A small model that answers yes/no questions on an image's attributes, trained from scratch: 145000 training examples.
Rows from block 5 of the fusion encoder, named by matrix and row number. Rows with one number belong to one attention dimension. Each number is 128 + 24 x the weight over the matrix's rms, rounded and kept within 0 to 255. All counts start at 0. Numbers have three digits each.
# v: cross-attention value (fusion_encoder.blocks.5.cross_attn.v.weight, 384x160), inputs 108-159
# proj: cross-attention output (fusion_encoder.blocks.5.cross_attn.proj.weight, 384x384, transposed), outputs 110-164
v.172:109149144129138123111117130110118108124123131123137117146133122116138133133096121117151123131119094114122145107126140124131147130153127106126098139131149140
proj.172:137132139137124140138130119135112132129126133121158143116123143126125131132139132104135112125120116114118135125142142123143116130125128144127142103147128133126112128
v.173:117120176172119146146127119132141142110100134122105141125114126101120134142142159121133110123155136110101124111166162149142147111170162144120112125196095104
proj.173:153132135105130130131126153131148123128114121104146113112123146136134119101155114136113099120121152147142137126125111106111116128114142129124150154134139124110117112
v.174:120124135133137119124126136127135143143117135126140131127123126153140148128139163103124151117127119110155130147109119145148127122132113146154138134131121112
proj.174:116126131150117124137142123139132143131137128138138122144135131156131137126137118137118123131121125132153124134125113122119126122128133144105128140134138157115133110
v.175:123128127116128137132111127123112110131136142150126119143115160140156122146141111113129160141093141135147137150103118108145136145068130133149146129086155129
proj.175:122129142140139122126135116110124141142123139125097116134136123125137141129120122125130119128127132136119115136101155136114127133138140120147097135129138130134150130
v.176:121105139139120146132129110133127122147129141105117137126099130112155099126133121136128127141120129094118121153117128130116148108146106131143151151125137134
proj.176:151125110152133127122129134132107140126155131111136151102142118167107127132151091100113144144109132124141123133125143156142121150131147132135124127132119123127131133
v.177:133102129114131119119142156138137108116132152127134147122134117113130128132129140134151124131136118144130125122120141132127125144117140140128144135137135121
proj.177:141126150132126128139147124143124124143133126141133120130124135145136133127128130109104126126130115146135158142130143139142121143117141131118120147139112138122148138
v.178:125113113143171126105117130127107139110145111128113143111133147121110119118118129123142133117117158165120154133081128129120114156115156140129124136114130115
proj.178:100139155143131130130139159109122128133099122134107132127116157127142129125124128147128111128139135113160122122139130118095109107119135120101114124123113123097110104
v.179:120116128132121137130119121135132101131145116122142118132111132129134137100136105128125120131137135126123121129145145130107144134125148148152153138131129142
proj.179:136102112135144136113138136116112146132122130118128128133113131151116129133125134113142140131113152105133122104125115123134125132135143140133135120136131117118108126
v.180:142137121120107126123139136135145135099135152120120119147146118125120133142121137137128139122148088101133131118149117129131135139144125135121149127162146147
proj.180:141119136122128110128151108144139114126119125115139143145121123124132121142108142105141124131128113118113143136156121130112134142136137140133127122139141129125138137
v.181:140108132133124112140109124138102121119154145111119129114116135123142132123128126127130134142098123116123146139105123140161153120132120126130113154148112109
proj.181:140130133126129127109118148132112117118133111123124133114122121156112121141134106139137137113110124163129145136116132136145125149131119124138142147124130119137135144
v.182:131160104124116123116155144113142150108111110115144119146137136135138099141130140121112126124130148154122144104184140109128100132155092129131136101110093131
proj.182:090141127093125141106124158114131122136112100126118139122148135128132119104102133143145116147138126137132123141108142117139127106150108103133128127115151106126123125
v.183:108162137131115147136111125149132150144102115140127090137126127160140127111134136118111108114117119103134129113156136138114131118134123091119135133138091170
proj.183:125112118109146139128099117110150116127098123127127116129154117132126118118116122141153092099139130145133131132092155144137117122137149152128144129129162122128098117
v.184:112151115138112139128120136121121141126130111154155127108173105156124126131122154156103109110130127155127160113145136106125078129137123110109120110119108135
proj.184:115149139121133138132110123117118108168092126158115127133143143100151132120085166149143118109134125162121144144108119125120143054142095129143151119127148119143127126
v.185:126112117142155145140141126127146137149138113150153149149160110127100127116137136164120122151153155134128154132129126127096104127135132132121133105122152133
proj.185:120129128127123169142151131116127129134131127140115124136127140138138143119123126133105123146108148119146125125104115113104122102115116129119121119129114144127157125
v.186:148113127127139128109097127142142122113147146127105158113150126095145137137119119110143138110118114149110137145102118125134146125095158150120116156121149111
proj.186:130141120133135144123156117133143105144115109162131134116104165125159150130116133128120135124148117132148146108134130128137129159124130101126113128124122118119148129
v.187:144122118122144117160132122133131116131127118127138110149137123142126137125134114157114118135134140124109135133126130140105142131146121124124119139115139123
proj.187:130114124133124116134130110128113129126136153113134144130143122143127113142142133119138144138127138110124106109151120127127147113130112143142116093141111102126122128
v.188:124134136137105120128121118141123129129128130108131098116122136133144140112122135140120116136128116118123123115152137136119142106151113109104130153148122154
proj.188:134122133116125140131107121128119125132140125106137121134149112130117125135126124115124139125111123139127141118130136129129147128133123139149141125151137114131130139
v.189:119092129143141145115136121131109133120138137161167156117139127110151109131132107137123117120110168160087166137115141084127103115111156160120121111074123109
proj.189:114155140136140151119142142119119107157132101147106153123138159127129135101098152151125117138149120147151142126093144104134149098152129103107120123115135113155143118
v.190:117127165138147122144115144126113135139121134126100104120103149126131100130132112107129128122101138098141135120123109127133148111123126113123103143115132130
proj.190:142125123128122122132140123118147136108140126112115130129125104115122130134135120117124133126122138107125103142127152138122121134118157139131121103134137123134117110
v.191:113170113133118147165135139110144123121093141145145121147134086168114121136139152148082103116166114130147103114156114133108120128169106101131130102151125137
proj.191:137126129139123096104102122129109123150136160100129121141140124133111107120111163140120122141156120120086125132101143147121159110142107167132148116142153141146118133
v.192:105123161149085180133131098137098127110100111113107125161122163094106100146129109099135146135112127144084150124166129135132122122142134097117141153132120141
proj.192:103152139108167134131127152108130113146117123144106146164110166115158117157120131118132084125123131136136158123110136139121128144126172127150101164128153122132113127
v.193:121142110124131127131127126131147116140116110154122126128115118138116132135122127159142124153130112136123132130113107146116115108138126104114116128128117103
proj.193:110107122156126113139129121110107134147152103144115136120136182114128142136124117129127140147119118144131122125114132138123130122135129111154131139120097113151142133
v.194:125135143122139122120103129130109149112127139109123127156119136149111117108133141111132143128127109148130152136162148116141120155163118150153112155105121172
proj.194:113166154120099158103156131130134139138116139114147107139130122135149101111128138131130090119133102147141133126136132139102119115112136159129129135143149136123120119
v.195:127131145150117162150106123129101111109113133130104136141155174125149099175155080106126135108129116123081108105187119136105143141120174107116167111127114102
proj.195:156143107121151126128133174098109126105105099141094147135107140130147147154114111110127091111167135090129112126133108124144107176123154116137090112136136088119131101
v.196:092127109157129162150130120131103126115102130131099131146126126124138117108102127108132138118130147142108163142138138122167137154136109138128112138124177157
proj.196:129155145120115086124084102142143117123106144106133133149113118118130121124127158148115123114118138137134150128108140126117147122120165150102153122150150154121104113
v.197:099112161137110178113085107115086137124128128117084110155115136127131108157125124123169138125113118131081167095151121094127118134148136128119116131161169174
proj.197:098141123133112105147095119140110107130129124123146145156094123158135129132111150145123145141158118107141128142117132154112116122120139148115130128129155128120120100
v.198:124126083133145100130151141134167132127130135161157169145120082132136169111115146129120104176122117108188130159080138178113134131127141137108094137131132076
proj.198:119119142155114116113115147116123129125153143153151107146142105102101131109156108134153180146102117124106123123113149141131148131150095109130159125139081149134142167
v.199:137123149104117133146132126138138142126132126126102140121110144137111149137120109148121147139109087133126120129155132116114117117098142129149127155141129118
proj.199:120130096138136098127126128125111142142123128138133150107124146119136139115140111132131133134160099130138110111132113114143106118133110104129116087147126136128121123
v.200:102165124139131147123107120138107130098131128134115138141119143126127096118110135120143140130139105134123156126134132122114137129155138120145105136123155153
proj.200:114152139144114132138144111113130103160130151132124121137110144120163108140119146152119097128141099132119133107155119149118123110100125143123097113138142133127144133
v.201:111131115106130098123132134140138149125147140140139130090104092169125151107133162147124119156126101136166145135107135133108103134134121141177085156135113117
proj.201:154123147141097106130126120145105137128141119102113107125148121114108119105126149151101106154127097162129126133125108121103140105129125135118132107141151135125112132
v.202:126149092102149102116138148129126139135153123125150132093111116164136147141131166159133126133127134116146139107104142145086113121102131148140100134148108089
proj.202:164117129153110125124145138146121129135142132128116123130122113158107120139116112142129168138118105130115111123159122142126126131139066107116138122124091136130110140
v.203:099146128143143138123116130140138131155115121140141139126116132123100119107106149136132133145125097128143159140123108140124126135133112129138124152133131149
proj.203:114127138131120121137114113143145124143157140135131128143137141121122137124146141126127099158100107152133134124103143148125119127126153132125141125136122141130129134
v.204:108121144120127105145139154136117135147148141120117131094126131139105154130133136142139126150115121122141145098123112119123125106133127137138126133129135112
proj.204:129130146130110099113122136155120113124124136113168135153118121121103125126120137151119127150109124147117118127089117127132115127130120103120158119143146132126110123
v.205:131151148118129156108100111140136150141135114114100135181134108087104120114114147129138146132117089150122143128153129121131107130168098127134098179131106167
proj.205:106158122125119168115144125137107109114153141113151140130125156130142111118147121147132089122118088149142149105126085141142130097111127122156111123146134091148151129
v.206:101135138145121150138103109155099149116126115125123128154129144128117123117098136107131126130121123140104173125172136123145121171151130134151141171106138175
proj.206:118155151118106103136142128120121128101137133143117125137131145136149109129133143124127105104126100159140150129126128122119152126108164129128108136140138136121135129
v.207:158126095096131101118147149135147155155145133138155151070110093192145157115125153171149150161139109123161134145090127146103095116084123178127122134161146079
proj.207:119118167186107126131149102147123132155137165143149137154112145164095142123155123155132122122052107151105126151125111153107127121140072109111159136151108141126121122
v.208:110137126128137100139133148123164118117166200156123081154116099114135109153085108161114082095122118118154113049080149101140146143161154165153104119150071125
proj.208:081129072120137157123095195128093157108179116112135199090136085106119096128146105160171148195119111132123092117109174123154105151124063124129118113085100099142138179
v.209:113144080132081211185146162171167152127148175089187157087168086092101133119096120104144160117094133176170131106107109159100181165134162122156156115168115095
proj.209:085061128165170187149164122126168182119113125161141176103116118100143121115115149160175146094146139105123085108190090071147091141140158112076142106105116163127100067
v.210:224129172110156066135000022064031080090052017177056077145109118249074192049184115077138150175165126072052152183203084188114108124178108102142087117056121187
proj.210:137167189043151025038132082159152118185062186255079057178181192134248147112203132111070031178129157119094124183193169229098126020119168170140150216023255123132074157
v.211:194116127124083094194115143080081117119134089176167151166121098170111198071137105114099125171134122154070164186127145180114161127122133130089109118113124124
proj.211:157084169155145119142145097166115162141129162148125102100195234147143143124161142079108117136117154160143127128154102133093107166102116142171134146132134111048157132
v.212:112188116066156123122202133142186157115076171061137139111105083111163109074094141185132127103150104175133083087155156125084191155129117081129157133163123078
proj.212:081130069118123179139142097097165133198108152115186114116198110120109108158135143149144167103141113066153114110105140094194147108146121115161151076128085137142110139
v.213:155156164149138157156081065112130087075120075107152132127121069149133176053133135129125152219143092103162142178137103186140153158143099091119089164153102103
proj.213:071110149156143119116086055130125072192063167152186067144149200104112154125158148146064126104175184111115083142073098185130106050129158141181153186115225118098073097
v.214:108054126110121125111059104132097119167140128203096104138088154162109131133118140111087117151144100092127143153106135126127110112097173151152133140117113124
proj.214:118100124077120123134113134134109100090153114085139167131112100142125120145129082150117106134114126124117131158130116168092111138120168153087112120111093133156136143
v.215:111142146139125168105152141107159140096122139073164133119138156103168106177108185128124145128152088133180106111098174110084098122072117129123131151168173122
proj.215:158116116149089149097150128139116114127116084147114146095102111106068125110096118139137144141107131144143132149110129155134133126169100111139134099169120150171104141
v.216:099137138115104141137150120143119136141067100099136108051134135132102164105094123137081117145075126200114132135132131161100080137084145152122171130127096116
proj.216:161099126164120149159157088131145151130036163142143094104160103116155116125165098150137124051181136077143079130144052143117141093124143142146158094131088117152131154
v.217:110140104116084135181157168135160135179132193159144133100156125089104055114166135121126083098116092142109141081148117078176133121082079137117174165101119110
proj.217:132131122126149137117154089148120187136143100139150136099138110163149146140167159125103127082159145105116171144141150041184151173131176125142143073186118149128121108
v.218:086149102132152140164146113113158082138070143109156119174123102094143108105160122135124078175147089122150121168150127185169143137154086099144137153113101123
proj.218:130111108133108115115101110070075095182104131107132064127152199166143153109140176119129128126121144144155138136100142130156129075156128150134154168171151167110121149
v.219:169127102131142092153143137123135121092131154104127151152176113125110144167115122090146148106116152100148146129124123121138143123179165112144079072110143116
proj.219:114141124143143127132116153136107138169148175122100183099159143140147144147135115110168127177131119150123107090142160110148130130116058112111080103107110082146188122
v.220:124104130162122129138138139093162141076154127095145113127107119108137131149148126117107140145174162094159129152115151157132139123146135119094107126166158112
proj.220:150142147175084096131065149094123094119157065088112124086072115121076123183092109163152165156122172151146135108101123141102161120152130117151134119167182130182133161
v.221:176083184119171084079094104094114134135130117125116103153093143146133175113139130149104127134116141091149136160078168091112148140166142127129111112092145147
proj.221:072146112081137158125137140121142083086170132109117149142108073114128093140098112161137127148121098119109176130159144189150154097136099143152122138110133150166159136
v.222:114100145192121164129093113099152072124115105104124107110125119163103150115135126100092102236149105095163142197127107158131149090136151121180100127139147135
proj.222:131147140137084147142125116096100063153119135137079096111087214098146130128118167117110136189189138174130090140059101169116159074138128150147099184156164120135133161
v.223:135135112150146128139059070130115108196125104148154149116100105194084128163167176137086150171104060087166170181093113138145135123130113115138072120109086121
proj.223:095126153074148117105120158151118073121098112145171122108105127129185106131084118203136116126112078098094161144125161157132143079144106125085105165137134149132083148
v.224:148168197161110140153089092114085106118158058107172096155110192173148086125096192082180077150108162138080141142103193151102117119134061102152072113071164129
proj.224:148145161097148116128130158238118077086118162103151137119072130212088149145113091114064088125093180227134143140138117106149153170094115192074233141170112105119161110
v.225:107152125102126137168087137118163129191106126115123132086157155141164130139117122206128070154109141104138072155133086174082159142172165101117190165119186097
proj.225:172191172184114107152132173111180172101116107139125155138056072108127127170148090110169137146142121055104042160133134149073124146129135152100079096128197161163102141
v.226:174186172078189104089144123120081168076166071106169177127100149111122102152098195018162189225136204161245104187067213172136015168141094107205095155115039178
proj.226:206153171133206138113154204223084148094058179039088168200206147147072032159158236170139131143154139193122115129148104067139054143092029121150225092085049037115097111
v.227:120122139172178124142098113109120110088108139139120122170117136140151089146171067151123126063161106136133104143132159129128139147199154068182126137094180156
proj.227:082113058135105161152085108080162108152173111100144110111165142157127183140166112176132146114086119120103174110174135191115148044149142173182172074173096098118151098
v.228:133133133165166123151094121139143121094110180132130126117097122162141132175163115118113158158123158129122123135149166085154176159119107106156151059137121157
proj.228:131107124113110109139140118156103126135132178105148134159153137137113154114140158123146163126105175062077143112164161125124093138108138126153146100150105119124107118
v.229:117091178180116163176110116100125114124124110142140121184124174154142108099146116128141125090137078145105194125153171118144152119129123124127088127074140166
proj.229:092087063108103150092090065121137097106125094079135129122135107102151107131109124115151131129129130127093212128097153168175171085168127127174140096144140100138147119
v.230:133142175096152099121137150109120101154148114108205189067127162152148187108087122085075149126103151162106190192094156132144092188093085138150105101129050117
proj.230:100161114135185149098139099209056136064080195128174166144158134151136117133122160159135121108147138147101128150086156067215118120090119112120153100133106083136139120
v.231:166122098095072092110093199113124135180149135108110143103148123131144095169123130127121117157140120147111130108183105155114124141090118160129136175167180138
proj.231:114122148117147134145144089175112090089110192141152169172171126112168122151126079112108132149081141147122086142129153181148109170131103098106176165148098132127115132
v.232:065132098121080174173110157178160080068163139143102145134179125080149184139096156141124110198108125067156087146094117176148141137103147128076206113158151099
proj.232:143069185173111045148134181071112132162180149149127105110137180198099175138127141064100149111153199140140101155150131151056094101088155152103113191105115162077142168
v.233:123124083060177098120115138152124076084132147109158165104077108163129125059129137099126146122156134130177151148103139160144121150152167149176116120108054105
proj.233:090140114175147116100081099117083109176075140123104092123140167148131151111159198166135107120151112132134128134110140093112119082122125159154146129118145104134088102
v.234:059106137132117159144104125094137113129129118098145129123137118107149141095116150209101070066096151126088169127193118142124099174205165088083196124104158141
proj.234:125121118160155114120132175111143128096174134129126123094089151144070131138134129104108098100117101107142112151105181126145156141110175148117098083165167189128097133
v.235:132080149130114147147097080108082074073109104103159154087105145116157118106138113193186100049138143096109135137125110166111082139181157145115191127126124116
proj.235:168106145130153124121126122101136168122116125141094114114093144144108106153127120122106137143156109173166085148122109161145099113130178161126072098141137176096107142
v.236:089132129156155145119174130150143114155130115135099102128140119090128187157069158128129119171177141127112089107082146123113134124096125083080125149165129135
proj.236:158152141119121138174174183096148157156132143142178133125118164153144123101128115101096138100136144088163120115115109078106092167076149129121137137113121131137121145
v.237:195115112090150175122089143125190079190104139123112083093121165165144085135189032138091142013129097134075194132140158063130191052061164137126119122128107090
proj.237:063083126087096131122124058126156111145119143084142133180171131094160173132116158214161169137072126097085126141173144174186142115163145173065142126162127164136117122
v.238:105121115101099119157113106129061202141084092108111137102097141200102112137118149109132129221069104106148145142084111153180134092075182157119115091152140116
proj.238:170118199148145098138079159113144139133111108153099125157105092155083158102135158073111102068121165137141093154105114071084135159119126164089150174147176145184103106
v.239:211124129170110099099074124105084158140164120115187141155094172167129079118173102075153164135128125150147169124137150111104132127126071172188059147090125147
proj.239:136121101113136125068031203173105047070106115070149140180165096088145119151114088173149127168069160185123188089093145143170116130187119080113143114120070028131158114
v.240:125140168125146114125116136126104151116094097102141115147154147109107129130149141147139122103146143114128107107146110119136104127150126132143155148152160123
proj.240:135126132109145137124139162100130159144102097148149138107092137125165136115119131109118141135107133133111144139147139128146154117120108130117132135095139128119123112
v.241:160104113138119128107119100154192089061161163166078153131106108108178133107134121080105059159039111149129139125143185144102162101089161148132131166129070145
proj.241:106134173113132144109196097141140113180123143091108107114153151099089119104109162132150103117147084146111163156093109158101136079131140131131157161134108148080132129
v.242:122098111150130130131146052187185104065145153184064155107109119121142111094142110076128096180045135105126138114084159154136121124126157136125156206134106141
proj.242:133110171101117129104219084143140115178088145082077111164152141133109108101132162117117136133154109112172151142113120179050086157111129174148179156159092091063114159
v.243:103145130114086176149152152108103135132150121093173142164109118130125150068105120100130118120154137137115157200126141174139161128130136125107096119105113159
proj.243:102107138139152122102088155128111113132132138106126120142090094135091128116133081126117147115137137151115138142093120131147121091123111107122122165143147170121135116
v.244:131113119144152122123100126160144102116134151120091130126143136120135120145120142117129112115110146139112129093150140095148141140100113156107149151129159121
proj.244:126110168089139132141160115138120135100104147135138148158144160134136140130121159122120138121125123137127144138125127132087125133117138129146136122150122090118140098
v.245:137145151103168081154111118134107110132099173123130116123116135135113125112156133117139123119147144094123116097140115120094095156117122108136156176154187150
proj.245:164126129151125090161167136148132135111112121114141138122127148137133166131149150108132107096123136099114124133177130110120138157102141146103133138135154122115099098
v.246:125114111136135121145153139112133137108124107159120155086138137145148143157115114118088122099103145125142142097120144114141130142158129153128153117105109144
proj.246:141101143107121136135153142160157151143115130110102129144153133141138096107103142118128150135112114142151131113131124150096106135136131131116120134150099118109130145
v.247:136140143138124075109108120136161140133112111120094090148131125122105138130114146152117155183120130128120104143122130108117143109099093155121125144146114113
proj.247:134165130130116096121149145129124152157141169163122120115134138116148105121127167124162125157136121124132099121153131095108110123122138135116115126115129120125098150
v.248:136135144143144101114144125137145130104098133129121146100128141145149130164139106121180095141127123117139117108142114100103150122136125136092140121163127118
proj.248:121174115140109107131093168127121135110123121119123147108122126113120125146139115088130117160136136118131100123141152116113122123146132162103122075125107110128131121
v.249:143134134098119121143143133099113142126104114141155126134125154125171140127123139115146101117140131106149122135150121139113159130134151114124106117121124175
proj.249:122130120151132097123109182137145125116147094129131131145105124107102140121160099105105111152119101169141134137122114116142143145130144119123140158118122179135145119
v.250:124104118142115115127109110130104112113083129142165123158111110158143138097120085121121123144131107128125133131135119154115112115154159114104119127122139125
proj.250:096132127142141125108125143149140129138125103136110135131132105152135136123129107119120118108142159158130111168101122132127133143130138106117154161120117128135165150
v.251:136121135119123150122127148132146113123165145116121149144128128113128144125137150126090122121127125132133124147119154151100151111119139129126114134127106131
proj.251:124109135142141153112145103138123094140115156129144110102115116116104120138141111136132147128127136142112130114077134142125135121132084122161122128132125124116131139
v.252:128153134092144115118097149079118143136082122118137159101127136115134130167153139116163111139140125163142141110151120135097149109116109118128130121110124105
proj.252:138175118135134102137054154089088108117140122151153144158140156122144146102140122144141140169119087127119134126122135119183164124139117108102123113117160122176099097
v.253:113108124156137131135121110183127119114135162126079123118137128138143069139135135106132113139101136128134144097119122110129109161112145129115120136142145131
proj.253:155096160098120105116154113146102133095129139105112134134159136126112142116094159119118081085131150123110136135147101133093105151120148155135170137141113098123136118
v.254:133142132133140114148140105143141120143124135149151136123131093131108133099109102113122097147111137142115131131133130150135139131158122125112140171130129151
proj.254:117143126121128147121150105126120141112123147084139117140119143112107118137137151146126127114137140110140119131147140137108123115121141135133139128136130138133094122
v.255:109122170111124108176160084096122164143146151091185129157147116135072110069144166150175141096172156111118084146151147173127103113148081076153150152152155079
proj.255:135135063146126121168094163098082113105135170152131163131080124178098182133185126112134159154133157118099129142128214156137127115125081172142115131127181134125112150
v.256:178173187173058126073150165137139107156121112106175117078138116109152071123125144127154150137070174106085175099154119063145119120143168195197086053102095159
proj.256:197145104119140142127056114161071111086178109101128077123121055131084157069124119093101144212113116128135108149138139166089105035129054165112060173094177146170198164
v.257:140141158146079062080127158135131123150132147116159113109119111157077124123111172131127142105119137070095078071183155086171097137154139129195103102084125143
proj.257:182169102180091110160101185173141161137137120167000124116080142178101174074135143107089125138179078114135056104147108188093086119167154110115059093141182184064137072
v.258:155153097093123163107095157176100150071197098201132208142123116096186198123116141058136194143152071180111116227119089128127089138132158122167146103123134102
proj.258:088093088098193169081156116169181114104157156097154130163166121095153077157162132097090135109101185093098200085030180114118055233100131150158203125141046134045149116
v.259:110138076098095138190121112068157177226095174125092150087136091112037180200156099151106057129083100160191101035200136129110096132100000119096136184188106068
proj.259:071131179185082103169138151125178105163188039169081101121105154076158120166114103193191177156144022101178043168134046065101207144155208064097060185106150173141151141
v.260:172139124125179165097107084101140110120142083150121147143102140123140077134174139089109094127136151066142164093184129097124180095139171133045040110112122176
proj.260:147124095153115098142058062183083096171135177107178117158124052093089111119069113136097153198066134153113171157159128113165137000120066140101062120113062161194135145
v.261:172082180201127090141121123169078122073136153099123096164153170154187164127093115073179191150167158138081136181110160067106129085049170224161142098103102194
proj.261:133101086077152127134061126130022159151073096111106173071120151217131121094183182134053116104175151139119145121091115123143124113084137189102147151182091099057169123
v.262:139122131165190169181141144087164142210147152134157177077124112141081180159198086152089131085115124202162164094152146108133096087100007101123060151196083060
proj.262:054140114116115179130145131142160115114188144141195105147209108089151097191138086159128202160085157142117091115127143055136180127109113123141149168106093125183157136
v.263:093113152126124126179173106097094127160075191051164173137148094166084159151075131142110075117117097123146152107205143137101091188166086153099108168202073107
proj.263:131151142092095141049139138081163228067121070156106105121116140172162160112133170118129125050114124164135098074094065084175138166076181111126118143202173108156132144
v.264:099187116130153147137102173107122063153182170184223137148089114255202144025162160083128190120163130143060111190152148251170133125138078116079123124131067140
proj.264:152165182173116084137122128092156189140084169103073114171104141174126120133194135081146137073092128128085123121151146141099106137113162151112168114168150193110083127
v.265:052128104106105034150188107109167103090149163151104090189131121154040102115070099110079103178092108186105190122115156178116107116116186156032120136149089175
proj.265:094073124123113214093093101117168111195098103156111030072082255158143148063129123171161065169129096163226150098176077149090165123159182169194166147133157111111056079
v.266:143132131168108133113125203151085187102193122109118089076144060102095155158090068150170192140103144073081145125063066075115091161108181163093155134178110135
proj.266:155155081043132162125151165114127184110125020188197166143109092117102173065166136062161201056131162154082107031057135205082109219056085171226198159200158029128128156
v.267:088057126160138079175176019134086125164126194150109079154154143092038122237122072191051025189017118142072170101091175056078150113063198184090144149161215150
proj.267:148071170115095140211085200145056086199157000196051089043169255131105213072064058176129113237058112152255073129187059071034177059167168128112024156092188110146096099
v.268:184183066126062115117132207086126094079117160102155170071124125033206164234095173115153100128120084115118130134175127084160075168125183136188161066151125130
proj.268:118183122134189120046069048077150118078121186138087153167125109099100154130092159042205194084167156150120152063064193052219089177162143118078099123187090133157171137
v.269:133125185165255069187047042127105204038230086228096107146103199162124162249087104127074156178070143113015251178003119108117195136095209228000211079107209180
proj.269:192101085055123174165060128186109139220120103048255225135132169088073127114057169213095124216176120132127194152146078123150135058073079126255111081095128069151089055
v.270:130166123130113126087180100131126131146127116073146144046120124126092076171148160151160099082126119096131130068108095094142142136151210134187078103166181124
proj.270:178110087127129191061183135188136074040111140105207168110110122137124137092159135092125139089110167111117157138136148194090089191097112210214216110130115000159111111
v.271:099138146120158072202189083053154089159059128161167125134156153117089073113130159158099049081084138054161108110151166112079156098147068133142105123087178135
proj.271:112114154190095113177053109154026073169118115163143100100149167174169142146135127186110026249103132092235075142255139089080122026153122128074045060127222126170117140
v.272:127131138123148142124141157115130121117105112128140147123158128140135134143130140111118164130144116119123154129134165116151129170165102146136143115120099145
proj.272:137120126125127107134138119159125124122128143108156123149147140105117138139150121118113152125108127131131125126135126142135110158137143122142107124122120127120113110
v.273:143132144113141138112136150151129100133133122086100128107142162147139109166127125134117136130109157104139130110152146090116122109146114122135129103132141126
proj.273:132135142112143117123124135148145138129131147135160155134159126099133130120124137131146110146129131115118118156130117113131122144156124109140146133124129100132107096
v.274:092130113131130127151134137116112139122125128126127118150141146112138101146121149131157117127141144122140147112152127106165097136170097135117168101119096123
proj.274:126169117084129159132124181128129116153147132138143127119126152093139141141144114123116109156093160159126157146092165107143141121147145104165136144152133123157139121
v.275:118127150108130148107117139110134127133137137113131142111121150132124135140122100130123121129104119133118104116121128136126106113138115095123150125129136135
proj.275:122117136104114119129148135123119136117138150150100128145140133109152140130135132126116137161124124123159135141139116127128116102100108146114115120126128110119146142
v.276:154111138128158131114110133139110100167123111112112144120111148144125103145122137128129131116118143129140129096168162103158123116142100126144127084129103151
proj.276:126142108126127145105111134148145125183121160109170132136152134091142131115131118150125118140133138137117143137119137107169110117146130104152148113126129086123121102
v.277:134130107126116161111114134127125112133113135125122134137117141095108139157134136114176133133128137142137125116125135153072119101125140119102113139123142109
proj.277:113136138130148124116116121134137127127134106145145130152119153115129131120120107125144132145127113146116142139087125137119149105145121112143115152104136126139127140
v.278:131102134105115141135121135126109155130141118169153116144131099084135148114129151134151125156126117135136152120120104153130145145089137122141119139138125125
proj.278:131142139130132128124128129114124134142124118134122107136110107157123130114127107107107131109107127149141132112127141136110096145111137146133102152123117137128148153
v.279:086152114116106098149126111103121141101153140118115101142131129110125151085129121129119120141147117146135098143119117163114109134151133130104157150150107111
proj.279:132129131121126112166146167114113134116139109109090105115134116128121114141135145122127120121131121119147113132140107108128144117132148139110092158139128146134140142
v.280:114108141127127132144128132116134146120130130125137138141147096130119138134139127124130108132135116129124127107128130142140145137128122118114123118163107114
proj.280:109150132095129129137147183122128137122113133153119121114130114130147105133137124136107116125105169145146135126143130117107102111112140144115127144145146128131126135
v.281:121157114139114133132130136117128141128118130108140140122128121110133144118131142132132116113136148122129125124153108168106117124128147125118139107161134141
proj.281:146129140117139135137160143120144103124120108111096100118115124127142137140130145122119131107151122124121112125126114154126123147116122117141135131116135123116129123
v.282:152154166138120149096182109151132126127128134135121119107117158153152125132112067141125127143113164134129144127131139131087122112084120115130118129133176124
proj.282:149101168155125073138133097135175133101127121096110153155138097115096175115095139113137151108175115091096088149142080170100117141139124146097130108102123138110094096
v.283:135116131138122139133162133114151122149132127149125129138137139147136148132122146148121132114136121125117150123085129135170119116130094143117169159117096123
proj.283:116120112115113130118127112154098112131142143144153126151119171122113128122135131116133123159119127138133163138125117115128114119128147128142142138120131125119118100
v.284:144107108117122132118130136133116134148147111145134122136129126128125151117127124127140143140118122120114161144112108109112121128119120151137152140110137109
proj.284:129107124138117100121132103141118116126139126117111122127120137143113151125135110120139141129144103128129126118134126134127115138120128129116132107113116137111121134
v.285:159123120162134110143141144131114157123110133107158166138132103084102157127160156105141126163132099113131094130156083180114124129161190135117110141154119115
proj.285:146149160153135146139095169136129146104123083096095109142097113148140088141135108123130130099088131149151125091115132126124118171143123116133136183149118125142151156